Weights of a small contrastive audio-text model.
Model: 2.61M parameters, text encoder norm layernorm.
Training: adam_atan2 at rate 0.0015, 4700 steps, batches of 256.
Data: trained on songs of 200 made-up bird species, synthesised, often over outdoor noise, 30.8 epochs.
Rows from block 8 of the audio encoder of a small contrastive audio-text model, named by matrix and row number. Rows with one number belong to one channel. Each number is 500 + 25 x the weight over its row's rms, rounded and kept within 0 to 999. All counts start at 0. Numbers have three digits each.
Before each channel's rows are labels from the 100 clips, of 14848, where the channel reaches its highest value: "peak on" is the class under the peak. Only what is clearly more common there than usual is listed. The data: songs of 200 made-up bird species, synthesised, often over outdoor noise.
# convs0: expand pointwise conv (encoder.blocks.8.convs.0.weight, 384x96x1x1), inputs 48-95
# convs2: project pointwise conv (encoder.blocks.8.convs.2.weight, 96x384x1x1, transposed), outputs 48-95

peak on: buzz
convs0.52:492492491494482526517496520484543507486477480503520485503513507469534478483477498491489492482514510504511505480553449514491535481481529493497445
convs2.52:485499501474488488498487487478515463521506467478478516515479505461470542489521442503455518500480533490485515543527537442515506542486541507485454

peak on: warble
convs0.322:509478514532482456542477500508484477486522485520537504498541515503514533502486460503469498487511500502468486470508501466544527501456493457482508
convs2.322:480511474478481526466490467512505569495495525534459515499506513526542517484511472462495457490510534544552503472536484543478464467500481500513529

peak on: warble; upsweep
convs0.146:489446529515496506515500501473496518531513479521486504497533502473490518527468489490484533437508532501508517488499540545520528524487515504492446
convs2.146:533488495476487508515512493481467475509526509517507547530495551494492496504514501542471538475535551441504524536483489468477501550460479489494489

peak on: warble
convs0.181:500465495512499490473492530533485497487517534457459497484474517476476504547528502436499536513513534492471492447517492486524477574484497511481526
convs2.181:510538542500491491459500465525497533476543522548490530474518550502528506503527485521533473513505516534506497459483517536521469540498495479479465

peak on: steady whistle
convs0.139:472474525518510503499482487500487500517513543509520511520539505506529503490490485501496519543527501525509458524501484517470502482497475501499517
convs2.139:446462468481477536514509514452504498518466457465479461501489536519488481474470520490515512511504508492519494504499464497482522476513496523527540

peak on: warble
convs0.28:500467487491503500465514495536486511505516500430464511465515494454487499534498485466494557503508546475497521463510519486505491589498534494486551
convs2.28:506481450475499502458540486494496506472519508506477500469529563486504499508485515519539459516440485490508477496520500551468485564525489517550500

peak on: dip
convs0.148:518505533506504441486455493508530519465499501473490514554478463549509498540484490454480501487479515524451452482501493523520485508492471527477524
convs2.148:513485512535485515509512518534499474510455525493454487481486476471512465491534518529497512497492504470517511476511522489447512526534505477520464

peak on: warble
convs0.7:465507487503489482523469474496510484465515519474550538532515500497514481511502487533529487507505471519487493484461479479521544465511457540529471
convs2.7:519545527480504538470520471513495496537523451499444495504528513502474468457507525510532531460504524516512486472472483471497544479475474514516476

peak on: no call
convs0.138:484488466532482483504489547511488532511466500548478487482517521503470450490502499503549496488536468489505503493527468511503505498492493511538481
convs2.138:480482455486500513516530499472465461511486465504478480536499539489465482524490506509513516527494472499467500484526498482521494494449510522518488

peak on: upsweep
convs0.275:469537437513461507507497510505483502531524506504480493516501493523489444499486524488557458482506476552533505460478469526468503426489510490566500
convs2.275:485531489480523535536498478464519547499485472502513483527578493569572523488488497502523503509504505525464486467485487495520511485467486487507521

peak on: harsh note
convs0.121:466479494485500465486481478509516491502480506503518537485514498495484487508486485558519501547435461509488515505483495477537515491503487509502546
convs2.121:507491435488485458507543543514452472505518494494452489502508485505431452496496530500514500525493530475499498475492483487470533502489464541517488

peak on: steady whistle
convs0.1:502495469512485477508460474525485553449543476453516509520517498485484495492480536529478518497471449504500517485487507503523506515469485499499496
convs2.1:461486533502474522487547514459518562510463498489488492484451514516498502476466453515518490495506547482497522522530498490500505497513487495527479

peak on: upsweep; warble
convs0.294:499445494508485511518508474492509504560528486471516474507542539496480487527494474482518468509500511517513516486499527484550508507467504495523519
convs2.294:476537529486470480551483525523498461522504490485514495515484505484485495491528531505481509482569519539491547520473498472509520501491524503500483

peak on: downsweep; harsh note
convs0.68:496523515486486482483485499482495504479526532506516509477465542483542506482505471479539495514500486462508502527514454510469495500557447542487486
convs2.68:558473511498489496483521510523473516483543517471505526465487496489490483549492511477525500538466504462481453512505512514471478486505542504506514

peak on: steady whistle
convs0.229:491460495495501521474503467502510465510474513484496516493490500466514493534517497530504438519510482558524512490518463474507491497462547508483519
convs2.229:500545516500462514503505454498516523505493462523517531518533483457457500474513509511478502513475486473492488470485509538538511537498507483496491

peak on: steady whistle
convs0.191:480554452496540533534528484464511479508491539496501478510473531518478527534514535499512504473510481504532463475536504531490479444497511516516465
convs2.191:501468499518523504492509464497507520500526491503483503521482504520524559500549494504464481502516533492531494455537523535479501493479461512524441

peak on: steady whistle
convs0.263:511476502500530523522534451446513483515498490558504488528513532521485503521504503472506494521528507538480466475464453473489494500516545492524526
convs2.263:546483478504507523506478497521462492499464480490481495462517495449468485527507459512524535504483499443511452490500541512503461526531472516455494

peak on: harsh note
convs0.112:465429478494488477493485510463506486491532536482521487527512473488494453493517514484497489468521481483495496451461504488532501512501513514512534
convs2.112:539450506497454510479504546523491486497498504489492530448500538500508499491447534501515495498497533459496498516498494543486549531490527497455497

peak on: buzz
convs0.364:542514497502510495536507512496462482449519536507486518504487520511536534525486531507510503550474511501504471479507490492479518490525529517478503
convs2.364:493522527457532501518518475475487486486523545498509477506516528497522514493547491524482475465505522541488539529516496490529491496443540472474471

peak on: warble
convs0.240:514509534526515488503515526516464506466529527472506539506499493503521505501502477479470493541451559502476447489545472487491505515477516504479498
convs2.240:504481525457517485477523530509475502481518526493466518484454498507528557527491483505481480500512533486474530511532505526488477518464535495453487

peak on: dip; warble
convs0.186:480497501499482505493455473507538483540479448466546487486504526516500491485485465526493464516488514524502500527524501477541563487446522465494499
convs2.186:497467484498526497470444501536531510510497549519489477483469511529546500494519495522496455438485534559500541494534486538502478492473501516506526

peak on: steady whistle; buzz
convs0.334:516499473503541499512490518502509482541517548460541514470528501490471521498536517488526489467492470454518496458515516491490505477491516455464473
convs2.334:520504532509435507465572524545480489512517507533511485492486451480515486528480544493498498492501491480526499504508493502489529519499518488510521

peak on: no call
convs0.150:522493495501509504492499490499534473498506486476513454448481527520518476506480506488515548523524501494459506493557509532510501537486496510497491
convs2.150:509450520495465536500505529493438472545487473467495505527501479456474525492476499480466486499489510492517494540505504477502492462551504524512541

peak on: no call
convs0.257:502497502506512513434475564527493529506522493486460496471461487481481509498523508475470505517499544480472501462523529527517524562485499498494539
convs2.257:503487451534452530560517519463456486559514482504515476548492494508452503494476514488510499524505521500506473498462497497502522491533491531512535

peak on: steady whistle
convs0.269:511535557503479507474505515542472500496508469484490479469531485431511525502482496519478492481543485454544499544492545466514519487501469508490493
convs2.269:550475470509498519500520511532452493514542556486441476467451535531493505475519520495464525505479520496515489511509535523478526502499479490476453

peak on: buzz
convs0.228:522509494500543538486505521513478490479517542485478478516493505528521473543512550523522506494512495487519464458508484515507434476497516549486494
convs2.228:536491551479502533543530519519492500519512492490518498498511492468516486478512509489505522467523474502510568512480496452539545479493521450455520

peak on: steady whistle
convs0.22:532535511506513513505540455464484445486534468489484479521457528535528530518509536525518478459495508517512467499550485482447488496484510486466508
convs2.22:491533500521437482488476482523501553496491497511464495463505511527556502485524497486510533496529503497536528481502541515509540518502529487508462

peak on: no call
convs0.88:514528510439517538503495513522479477507519464454520500472546486483494522504499478466496509519537517489532546523499494464499514495496523466537495
convs2.88:514504536494492545472486492485534469516462510475521490485472499471465539494460517486462484510495479507498548522494531509549518519505521526470524

peak on: no call
convs0.97:487461497499517510505504522507452551464478472512448481462448504460486499521468505532529538471493510458510529481492534523483498509524492509492526
convs2.97:500527480509451534507531487460495521509547490505487510525498524531498533479493498530501492522496553523467479440482501477503516468509468516511514

peak on: no call
convs0.298:493490481514473496499489480486487553508537525494484497510526445512501469507463500494464499503523462516508512550485474535490508492526461523534528
convs2.298:463491521511461496543529475489497496482552498511498494571503453521488447510486508455508511527547490530509525516488458490505495480504500493497500

peak on: dip; warble
convs0.41:533524527517480476471489514538508472494529507461470499485483484513522512531487503440482489490481500514480444460542520487509460536502504531483536
convs2.41:546514537538515505488511512511487479524513448567503480489505478453519471492489511521459471495453485452529515492519568480508503495507519526497494

peak on: harsh note
convs0.0:512521476478506519521492503480482488483497520467519459536496518524546457532499523478519488540519517527514524490471477486477511446512507540540494
convs2.0:517550500481557514491473467507524522494501478536506506511535521516506468484515510516521531451473506536478509470502474469517514501465460491514470

peak on: dip
convs0.252:501510505498508509478479482526484482505518504451490491491457524503513506554496511469526584543480464522458485486495483492505462540482480529489525
convs2.252:511526487477512467509482477490533524454481516482517512501519499517473525526506435506476495545516523552463479486506491514511449514516448535485456

peak on: downsweep
convs0.315:492549521523503487434497525535491484482495442481474511495475482479518526488504490494438511492519527501500490505535505439495501551497513494493525
convs2.315:525507525533479539453526508543424516520553497534465527464492504476523535507494519496499471519477526442538497470505513537460508496509517504473477

peak on: harsh note
convs0.141:490465544493494474512514483444504461480516505510550511498504532498549490515514498521493502510509499499503534497475465481489514516504507493509506
convs2.141:470522527492505498490527512470518517532525505494532465511507504498473451516478542542565508473487492483486485520503458482457506516523503487567523

peak on: buzz
convs0.265:503460506514507528500535517493484531517536479506477496494521489524482454496512515488513510460493510435490486484469521497527493547500543488488493
convs2.265:496506461504491468463468514501539461455506481567493479494521522497504470535485484536485496483441467500469511473571519479470481515464527489486473

peak on: downsweep
convs0.321:498514529498516481448491518529493484486528486485500491493454507485527517523520519455471536491491535487477494474510524467503491606508487519469534
convs2.321:534498532547495514463526525564451493530550524527473514456497509489506507515484501527507476529464532456532496482490519538479507520513492502470457

peak on: warble
convs0.147:512458506471524470520471540541502519446488514483521520491506498506557528508488486474510510561488505474492488487446490472491500501505491536472487
convs2.147:475472504458475457536476526490489493488523495512511507509491467485521545483546438481452487525511513513496560511530535461513508488475573459472513

peak on: no call
convs0.73:490492488493465478444467510517525504477494495469499490488479495489499552482523467498494486504542510469506549492546489472494580520546537492532486
convs2.73:480542488482484474531527462460522508473505492526524508547553492525522488512501528530480501509547512525446482461499496481528539508447486524500541

peak on: downsweep
convs0.135:498440493525499500453481526516493495479491470478458496464508498504513460520501485486533550508498518468480490434506483489523489543488529511496506
convs2.135:499497482490518517483471540509483455502505483533511499472498554437474468525486491540501512498478473473512505488530531530466484566505537531527463

peak on: downsweep
convs0.260:500513511519503489480479546516522508493506458520444505492499521536530492522466515480485491494515525498476477501506450504520431500489482529474503
convs2.260:521492496488516528523544496505477510542544490515512449462490509463477522524483497526536505488521493512499520486502511487467496535536526533538473

peak on: steady whistle
convs0.33:480491492489532514508512527536504485545478480505498499490519499531518477528486500497524519505473486503497461510474538513536494477499469583484537
convs2.33:522516491514457485535509497508498489539462541480486485473539461493477478540506525472497494491515510489493479522457474473492474468474479499494559

peak on: steady whistle
convs0.178:500529499495499470533484462497466493483554509514505513505492485525483537514491509519491518431519504522494497516475505497507471505458480472474511
convs2.178:507468504513524498528535483451468478480484478503504512496513493461507470483501530522476525512500479479482465555477523499480534511494505494520511

peak on: arch
convs0.105:517484496520541461517523494483487473452545498484536517503512494495485489517504533496515500533454467471487474454502511491516482471453487499493474
convs2.105:515520548470468484473543522479496520483498542491536463465528518475529473526469521520503494530495473462493481523495543504521524505518492492500513

peak on: dip
convs0.362:510512504500528494469525522543495524522511487441456486482468506500478493530496497475498508545512518491473529459521516534509500556497496515512577
convs2.362:490536487531477522531529440478519534492525494508514516502527500489515529527531499451480508503524463525523518504468503538499445497526452533527504

peak on: dip; downsweep
convs0.301:504477506501509497478520513519476487497523512437472479459496514494502485525502504424499539482475499505486461461532478484515450529479505503491548
convs2.301:472485465455501481494528491463525527464494520499500506505516531533514521486523517507500484553497509544498488491523462507442461488494439489490481

peak on: warble
convs0.169:524495519520517492455538490519553476486497474483498519472495492486526518481534523504539482527462473490484453531506476477492464514493484522452480
convs2.169:554495543541479493514542527527491495508559516542503462479488515506490475478497527547511527513507501478496515495452543519473529542465511483452470

peak on: downsweep
convs0.61:505548497560439469502488499480525494460479479522494536530503498482501508450510490520504497493499482489473496515475508458511487508485493493523471
convs2.61:511495508524489536521547474493485486540529494489504468487477531492440534488486531545516530505523494485490506510502550460472499552511506512494469

peak on: downsweep; dip
convs0.83:481523524509524505500516520496510526516461460481468477487452525517519455543506513471508531478498538516455506454495459505528454531472527483486491
convs2.83:525494477492528481485487519494513489548462469458508512475535538458489512525494499500520506482454466508516479497496524519521484502508488557550470

peak on: dip
convs0.13:488493482505484493463442496527532508484477495461450512517483484529512496525457483467472482524499512498505496473492492491478499486502482559511514
convs2.13:510495487523472514491518504524519484552529488525440504545521522509507489493521532530485494488482518476536546495490511499446555499493538463500499

peak on: no call
convs0.190:498484492462471522484462532529499559488483515492513468464465501490499502479521483511497534522531500495448550514545521526513503531479458493499518
convs2.190:502522515484466538470483529502448494523590477489531499506498525481461478488488523499472512491489550509512510489490482516503531492505492534512486

peak on: downsweep
convs0.157:467430514482494492471506518505504511520516506502522493478513470453452496527521513469492540507488500501456495484479517498542476535507514526486532
convs2.157:519455443483478496563541492473506502454488535520495434509510535552532482485509530500481486502489502515517497501531508469461498494490479492513521

peak on: no call
convs0.366:483532539486447495482512521483551505488437465505465512467479481486502484469515474539493496504523509495455529526513468498504512508495499487522476
convs2.366:509500523529469485506538544540501456505489504460489543477502510455523481511565535499500474541483482498531512505519483484522538499512536479467480

peak on: warble; upsweep
convs0.90:483510494516536479487500457526522460482524479472471551508498505526550536516484511470500553496456521519499466442535489491457510533471517519482473
convs2.90:519545516486480515444495488520500526484537501510524517470525480493474533530483474512513519510508490505507482469501538513533493547527491542527500

peak on: arch
convs0.270:534547479524502478521478468511508499516487451518502504481470541563528534496477497538500533510439508528496477476517512473472536499486500481470514
convs2.270:538529455530505478536495526506479497513479480518489473519547486485493484502459510484481517462512508488508468509482465508500529465510435529506493

peak on: dip
convs0.129:502549523498458458494520511489489502484507496503538488490487535485516465477521538508526524520525465491495514528496454446501496511515525489521491
convs2.129:498514499514480510521478477513491476500482526514493465476502498504537519492531496496476489491486534533526495493555531465504457467506538495470499

peak on: downsweep
convs0.203:507442489503492467492517521488477537485480497482493496510483482508489466493511513492509516479516514488494549448480490490510495531481532478476520
convs2.203:514511492522477523492496478505533507518432444496534502465540502465487497527494501473527506506428460485528470542469494503537514515511488497497487

peak on: harsh note
convs0.56:467497468482480484500515452476532490449509504552558510526479474521509532453532515529520483470463496505484483511477487437504515492507491511472509
convs2.56:447516507501511466531545424464546495506498451483517482518514524488500504525502511527534517487504496515491503494470517477483502500486499496539503

peak on: harsh note
convs0.176:508513496493490477510500465515474482537544524487517514517530478523501506508522508495533458479502489480548481484495464484463531503502537514505538
convs2.176:470530437516516491501500478502511535499497447514478519534564477482518470522478518527506464507537488530497473467523488530480501466493485529489504

peak on: downsweep
convs0.357:509468467497481505456503491559529554507485539515508511519487496501486464517504519482516470513514516514492500514469500493502482508541501505488520
convs2.357:536515492498510494519505473491496491466497483544513497485481489481446556516515497543492562514509510452457465508461530482504465523489488515490494

peak on: steady whistle
convs0.326:502533484484490525475511482509529516496495512490512525506506465462479524484502462526458462500561512512512521522527496518484517483492504465552517
convs2.326:516495510515495512492477519542471458517504533485502523558513493460508489521500505523474489440539517490511558537453481490485513491501513479481513

peak on: no call
convs0.309:503504502542485471522484510504526476507516532518484506508537497531518509480461475516523460512511484521528470507562428531492512483471476525505494
convs2.309:514489550508467476515521488500481470518536518458489502526489459516475480486521487506494475535514520501485503539476514467499499520510541453502503

peak on: downsweep
convs0.355:486454528461514485486466482523563503501472524475503488495471482512494502535526525473483489482501502533477473483552506497512473511426493546450491
convs2.355:491507529501531508520513522473516492482509508493505455460466479528460527503473467527513520531484530526466469515495527484487490534504485513531450

peak on: downsweep
convs0.354:494456539514493475512499529492468508456524468450503476481485506485529469505499500466492552490500513462470488475500492469534480558480515520471532
convs2.354:540498500508509494485504550515487505564484503520488486457512526461473491524472485555528483475444522481518520488521494530454500561514491533494453

peak on: warble
convs0.198:496494508514523502503528504509495483490524510466487526492523455458508507540468504483493519479447502524508399498510508529527453506469521533476516
convs2.198:518525497504475484512525487538482526477536510568500451493509493515506501498483516540498512454493501492511495472520493546484523532491479498480434

peak on: downsweep
convs0.338:502503490521445438465459519516519494459479483497502502492481506515549486486519482500490495524495498515448503514495488452553464518486488533494488
convs2.338:509475493502515496475442523533522504478475517469505490445481489498551505527505463464475482477463493496501476521544491497519458486510550468478547

peak on: steady whistle; downsweep
convs0.167:473453493511551502489503514465514470496502493492504533535525468502500503529492534519497480448533518473503499480470466497492467469501555531519464
convs2.167:502481504535462537541541489472482474492516468509518460541512506481500536466496542476457492509501512465516481534489488479486511454523498511482546

peak on: downsweep
convs0.151:490491467502473488501464465506495513496491519480536512488572493487509503502453487529516481499505437480561511505472476487515525543489536501504495
convs2.151:492515480480525511498490467467525508517483452475537542471541445465496496497466484451495521483508495510452476495481488450530471504515483537504538

peak on: steady whistle
convs0.59:507473471459494481484514516499510485519517518499541519499502516465509480496529518492537496547517487504513531516521472492450493473524534503522537
convs2.59:479505487534428485506504506518518481491494509508518512480485513479504537524525528526460467514507505507532538501522473522487495469447514483434499

peak on: no call
convs0.19:476499504486454487480460502500511518489478516511468490442487472491505485472509461515484501532500502498453508503558527511533522510482468516506532
convs2.19:490496478478467511509512548461462480558571473503524486525499508496450466465486510481519482503477518513530514484463444494481529445484519529504494

peak on: steady whistle; warble
convs0.62:520479520498512511505459471476496461549529473547500519508510522489544530535468523514516495444526508508540476509512502483528463533491460484431524
convs2.62:522519508524489465514532541479478478467506506496524502496476499496440469509460529526443521492519515469456475530502539497510502545469471510495455

peak on: buzz; warble
convs0.180:536473511478511510451497475510475461513504522450512511507524529467491496534498497483524562532505536464502538479497495457461500534523517484491530
convs2.180:468455503493496455524492503469506468481469492482507503520478452464484463491516495455465503531548503509498522538485518478491494510510511458515499

peak on: downsweep
convs0.11:517460494482501507471495507534491511513514477434482494491496500474477498528492485463494550485511532470482515446514512465516481572479529504475549
convs2.11:497508522509527513460529483505474508479510480518491456465530545496510512504462502508544528468460463490511472510496492516500472528539505533542436

peak on: no call
convs0.81:510522487538501475499473484503532478467464483513501482532510478498535521493486457449482438482519521493513489484494469477471503451547530531509475
convs2.81:500505469509473505526481516501459452477472495473509514510488502458471504497490490504505527487536475480487469529453523474524478552545493504494499

peak on: warble
convs0.377:528465512469512518517493495532459529493498538525485524519486510518513522558471512479482516534495545515469497466488494490501476494478486499461504
convs2.377:542548502521515488461479527551510511500500534519453505487480531492480535483505488536470496498499544533466485490480486527518503512473498467456440

peak on: steady whistle; buzz
convs0.10:523501490477508493466486527533491476535515508518534534496532478492455521487498516547491473519486484504537491511512499479560516431510521494479537
convs2.10:498514465492501511499474533514473489568518459484453522498481511466450544515485499489512483454496511471530487464513481456463469499514492542538476

peak on: harsh note
convs0.6:495560497522516446514496451442511489469496470508501514496489510571533538497532509515481517479472467545489506503505498475467475464497472515520488
convs2.6:535508479531504466496481536509464484553502522499510465520480534512481454482479539487542506462496543477480487472478448510490511507478485489468479

peak on: dip; warble
convs0.137:510486518498521505477519501521486514474523471465427506479486473472496475510491524491473535470478518495462471481557507521488482562465495499463515
convs2.137:461465483502498517535503531463464441554482490507504530523513469437466472518464510496505499507500492493492522506500473463473506493511536534529551

peak on: harsh note; downsweep
convs0.189:458455525518486481487496457479506462493499515501491489506506473441476529521507505490537554509508500504485512532482500534463462522474492474516536
convs2.189:547490497526518531480476473518474509483489521510496512521524519485493525475508465516491491495475533464510459500495494532512448520555457520493472

peak on: downsweep
convs0.310:504501482481485479491500512537509505512453468440479501470495485458506510498473482501486516494526542474515521468529484445520512545502559478504535
convs2.310:511484529514504517484487462489477534528507465528485483489520548523537511545483487491534513445472481477497507510489485500492471483515542498563478

peak on: no call
convs0.381:493467513485496500461485517508522520473500520479492475483483510505521511473513505486455525502511501494443529482561542503546515569460492492478512
convs2.381:500484479492468519527495525486473478536558479493537497534497517444460524474499517529468493468486514496520524536467506491490505467515508501528518

peak on: no call
convs0.262:489479461542484469533504506511468511470541465529503492515537499523464475530449529510520485420556491536537493503482501513499512491466506511496497
convs2.262:483492488495509523488493501477501478515513462499553499505479513490444463517495534502535527516491459461479491469488517486528533532492538533545514

peak on: dip
convs0.16:495472530497470491542477483497526503510503469476531490502508504510511526494473443476511483528496524529504510471487504505515542528475529476497486
convs2.16:491493472463483480533502495488522478485492520510466529522540525508485514495562482529432503480528571533486532509543503463531480498500469502505467

peak on: dip
convs0.77:531512501491492512478456553573522488518491463498492486480509507466502542497539487479476500508489485488526474510522496487503481503511477519470506
convs2.77:550481490515526517455486544544522495492509541541473499500455529486470529510486511526455501533529474484529515488489541543477497509539502539481487

peak on: no call
convs0.32:473519495520512460528504483499489487485511494486491547541513476507505516543487487526506469488478498535553511489466498448495517482496519486479481
convs2.32:523476550539479511539521525484458450532512526460534483528488474475477500496499522504469500529526542489481474568496516493541504532525527488451522

peak on: warble
convs0.100:484422522497506508491502509510501504489489538449502498496537470474476515522517461497469535515505531518483496482536480484555506517456533498483543
convs2.100:532517527511467495488520522512487481496535497486531476457483510502502498507482509569550473508456511498503502483523480537441532542475525496499450

peak on: steady whistle
convs0.39:484468497492480513452485503519515504486441470485494549470511481495494474504511465547500478489487512501481507488509481480544532498486516484521524
convs2.39:510475459459501482498461532511489479520515491515474484502526514510474518509518511532514507503475481518510535478493506441504537489493516507502481

peak on: dip
convs0.246:478488495478474499464458501508521465507518534499467513524494475556466514542490483486469475509503500555508453481491453524512471451494496535490534
convs2.246:496521494464475472500503500502500530483531540527469517483474530562507505470535499555515516532542543523473519452492507506495492527475479490471473

peak on: steady whistle
convs0.284:495506488489513543506503468499520446541493511530557502521510536480537530495519525551498467511469463531492497495497498478490512449506499506502477
convs2.284:513509499500525487462468525510489463526529497490463525531484437472453484509469512514483515505479522458453491475523532493488525508488523536516467

peak on: warble
convs0.256:484505483478515484552502480492497508442501532502500532530477511549566512503491487482481501524491549528477499492468471483493503492455511513469519
convs2.256:539498517532527562508486518501494523496469468487527485527513576505527499511450524512519505476511511523442511477498490518511481492496486504527531

peak on: steady whistle
convs0.213:528535537469519511578512509509464529524515479479517451514480528490556488509529515508497518499486521483499514490490477502496486456529506486529471
convs2.213:527497515487486528514534491501504527493505493529486466521480481463518472538455516524512493470470468507504518505510454495472518491528471500559502

peak on: steady whistle
convs0.76:530503494466532525541510460497491502532530525496517469494498507505491525527517512498535484490485487519563473499503522514459514434528483531520514
convs2.76:498481527497544503501485490471562487461494494489504508531441470519482522532476460514449496473492540479447480507522536475494481517515504489531476